{"pixel_unshuffle": 2, "residual_init": "scaled_by_depth", "final_lr_fraction": 0}
Rows from block 4 of a small class-conditioned image diffusion model, named by matrix and row number. Rows with one number belong to one channel. Each number is 128 + 24 x the weight over its row's rms, rounded and kept within 0 to 255. All counts start at 0. Numbers have three digits each. After the name is the row's rms in percent of the matrix's.
Before each channel's rows are labels from the 100 images, of 14848 (inputs lightly noised), where the channel reaches its highest value: "lies over" is the class under the peak. Only what is clearly more common there than usual is listed. The data: simulated fluorescence microscopy of cells. In brackets: how many of the 100, against the usual share in percent.
# convs0: first 3x3 conv (model.enc.2.0.convs.0.weight, 192x192x3x3, each kernel summed), inputs 96-143
# convs1: second 3x3 conv (model.enc.2.0.convs.1.weight, 192x192x3x3, transposed, each kernel summed), outputs 96-143

lies over: cytoplasm (68 vs 33.8)
convs0.127 073:117173111096129133115143134101113167093154133139134124168120170132144125115130138102130060168158136137141104085128114122148116146097148139148136
convs1.127 038:172154119150092137128115125138159135112088199122144151121177129111091110110093101102116087154109126141108113108166137129117118110098162122173149

lies over: cytoplasm (86 vs 33.8)
convs0.70 089:091112133176115101163109104105135129107127112151134133112134172112140124103136135147140145111134112127145135128102118123109117118133157160138148
convs1.70 045:140106136148150151106119125137157068136128172120157124099132086155089126136174135118103090142066128085173055118125118086150118058118103145133142

lies over: cytoplasm (96 vs 33.8)
convs0.129 096:142134143105123133124145113122069141142138113146134124101123078138113124087132137143145136116146134117109127132114183120114106117137121138145139
convs1.129 108:156116108154133148087154149148136163130130111118122113196112121135110133164158156133103144121110138090105122092116099138134143103205157136124128

lies over: cytoplasm (98 vs 33.8)
convs0.94 096:112158093155170101110160096104119137134130090133143124176156124115119113124142107138101115112106142050115128147107131147129131105143103152132126
convs1.94 063:146127144111122147153110152161153100143140113071123134066165074145154140165085171094131116163163153094120150124092162128120126126142173165129116

lies over: cytoplasm (78 vs 33.8)
convs0.151 129:127104148104096138129086127136136090128119117215115153114117099160098124188161095127087137135126111143103095145125092123128149112115113141117175
convs1.151 153:117124149147125134122122141115111134122122122176130112094132121114105121113127114125106109144130146113143104136149111111122117109132166121130162

lies over: cytoplasm (81 vs 33.8)
convs0.161 085:119093122131108109120108171142163113143139119089119127116097150119119108133100169128160151127121118150138144153143082105099107128151151158098127
convs1.161 062:126139121157147146151107122140165121072094156147173164113141112103128165173092136128146118102134120097112176147135145149126079138126161126155151

lies over: cytoplasm (90 vs 33.8)
convs0.159 105:116144116138130139128148102138113166108121118137118123110136131122179185152117155138089130111122150135121182116126151143120146180156125108145137
convs1.159 040:123094115126098113120153118155139179162121128094109138137148077156128124149110104126128125143130172111118096101111144137127108094135117144137123

lies over: cytoplasm (70 vs 33.8); nucleus (30 vs 1)
convs0.57 152:104131171158106092144107148126129140118102141163109143104117125127152156152172118137076125146124139125048104163107134115144136131112132113067138
convs1.57 144:109103148089154111119123126094096125154131096118113121135130114103136132128121138120105082139119113098108113126157136121118117138128140115154134

lies over: cytoplasm (85 vs 33.8)
convs0.63 086:116151130108164133112105147117101121151092108098136115144136136108161121109140133124128183152127151136145167117135147154140112127160158167094132
convs1.63 046:100158128148144138128155138117127085108101123089134157126114117191124114182130146075112117166129152131134137109107166113126105070147158138110140

lies over: cytoplasm (75 vs 33.8)
convs0.19 100:150122119143121114118128109117151111087106141160140157109116120130161090153157122098165191102158131141146103130117075127109110144120104119126099
convs1.19 049:096138113185159121165129115144156118114133063129132072137160087121141126133165148165116103150125117137134129127127139134096134146142133114121143

lies over: cytoplasm (88 vs 33.8)
convs0.76 080:141089107135082089114175082133136185138108116081152164151102114107119112129126157145143094103078136116110149089093098128120112155137157170119121
convs1.76 043:124124110131136113145119147148164092137153114068157118102126125138055142155098119134122117140109150112120112112140171130122111108132121094127134

lies over: cytoplasm (81 vs 33.8)
convs0.122 097:152080148139121150131122094124123169125149132117102155169109108123087141094136097117153147114125145120122124087136133106137135140106133113100133
convs1.122 035:123142115133125133149142120113161129132135137128121135098141156162105072150122114132082164141176127156131141104121124117108154117142146145145147

lies over: cytoplasm (67 vs 33.8)
convs0.139 095:155135146115110109141118140127124158127130108130098141100110088124147138096136126109162101118111139138138119103139180164139124155114102120126128
convs1.139 043:137141114078115157131119114140154119123119137106136149134108083151109161136093118104133118095142195127154132186127158109116151145212126148125093

lies over: cytoplasm (65 vs 33.8)
convs0.104 101:129136113106089150144118127112139192086127062149085164129103108142137117128158134147150114114139114087173108121167127089124151137137126123128123
convs1.104 051:148101119130133124134128103159181108125144133100102138114127090131094106133099117092110106156141141098140164128114131098154144129123157112123136

lies over: nucleus (39 vs 1)
convs0.188 090:104119140156146154112126155137115156122137095130143104130164111153123144112131136162176134121130133152161154103168165119139099123120126144133143
convs1.188 050:098167127126109108107105125170141152140104133124140118123153123112139129109100129104111122162114107089101125107123148150105109107113157080150133

lies over: cytoplasm (79 vs 33.8)
convs0.146 087:116121094106152150144081116140080161131117149114099103140129126126126172117134150121135127112139123098136146130153125148112115151117145145152102
convs1.146 042:142148098133125156138102133132170144152075118126134132099143089144115112150138135104129095162130147121123121084170111105150138106130134090141114

lies over: cytoplasm (83 vs 33.8)
convs0.50 111:065093107126133113117096133153091167111151116153140122157143142118155110117110154123106133163121122162132165121086089109112114159135152139129126
convs1.50 097:136117150145108141159147112152146118159095139134141099154113141123085087126111113123130106152113158138158096138106107140134143108107124139105126

lies over: cytoplasm (65 vs 33.8)
convs0.178 085:131054104141131114134111163138127116130142151134119103124092115092134082154107154146104093099137111101120161121146154151123101109137127133079122
convs1.178 079:070145122101131135132121127130158106114123138117156157130155157128138127146098149118107113145115122101112118128143104122136112128116163165156134

lies over: nucleus (26 vs 1)
convs0.145 094:144147123141175165118129130137116136132152088134127152105130121110118176112120099144142091106128092159117179116123120138124154169137137137155100
convs1.145 044:127128106128129092125146105113104111154143147114154082104120108162083141142098100113087118129130134141123103117166137157129107131139128139134135

lies over: cytoplasm (69 vs 33.8); nucleus (26 vs 1)
convs0.3 084:124141126107131107141115085134091098124133113146101158109101193113082208133180109148168150099140113105116096165129094143116149101098133142108115
convs1.3 042:150150119114145111133155147138190148159136108114128098077123114129103119106129090138135134099153113146162122099158126118118110138104157113130127

lies over: cytoplasm (88 vs 33.8)
convs0.115 108:124122138096119135124131086116122118122164107114132096145145185126114115115148129172172101098145135175116139119128084124152131149129136128143121
convs1.115 104:122139141159135128175146194136139114149128164133149107105138122142105101138135075108125142170127105102131104137108069068109117117135133144125140

lies over: cytoplasm (69 vs 33.8)
convs0.102 109:139113109117109109138159115118109103120122113118102129179138129113143254117149104107085134096082133098102074127094155139147108115116146082131150
convs1.102 178:139148130101154167155103115131107105144093125052089134149111111122118167130186200098130124129117145088079114112146143179146131138116136120109109

lies over: cytoplasm (88 vs 33.8)
convs0.165 105:128105118156153121127094136138128108061105156085112117130140140150141163122139104140114144147105107134113098156115103133103140146122140108097131
convs1.165 127:129119119124089121133142096086115151142141112128112148121123216088208119140129153108111106138133140121104141115128124131145130112082127149131094

lies over: cytoplasm (91 vs 33.8)
convs0.90 117:131131119144142116124136150108128141136133147124112124138134096130145134144168133123112113144138128133087116098089096101135132131103138126102138
convs1.90 120:157107130137136119141127127091175140132176131101168111080132060116153140122131133100126123128135151142099166080130165142118125146113139095167131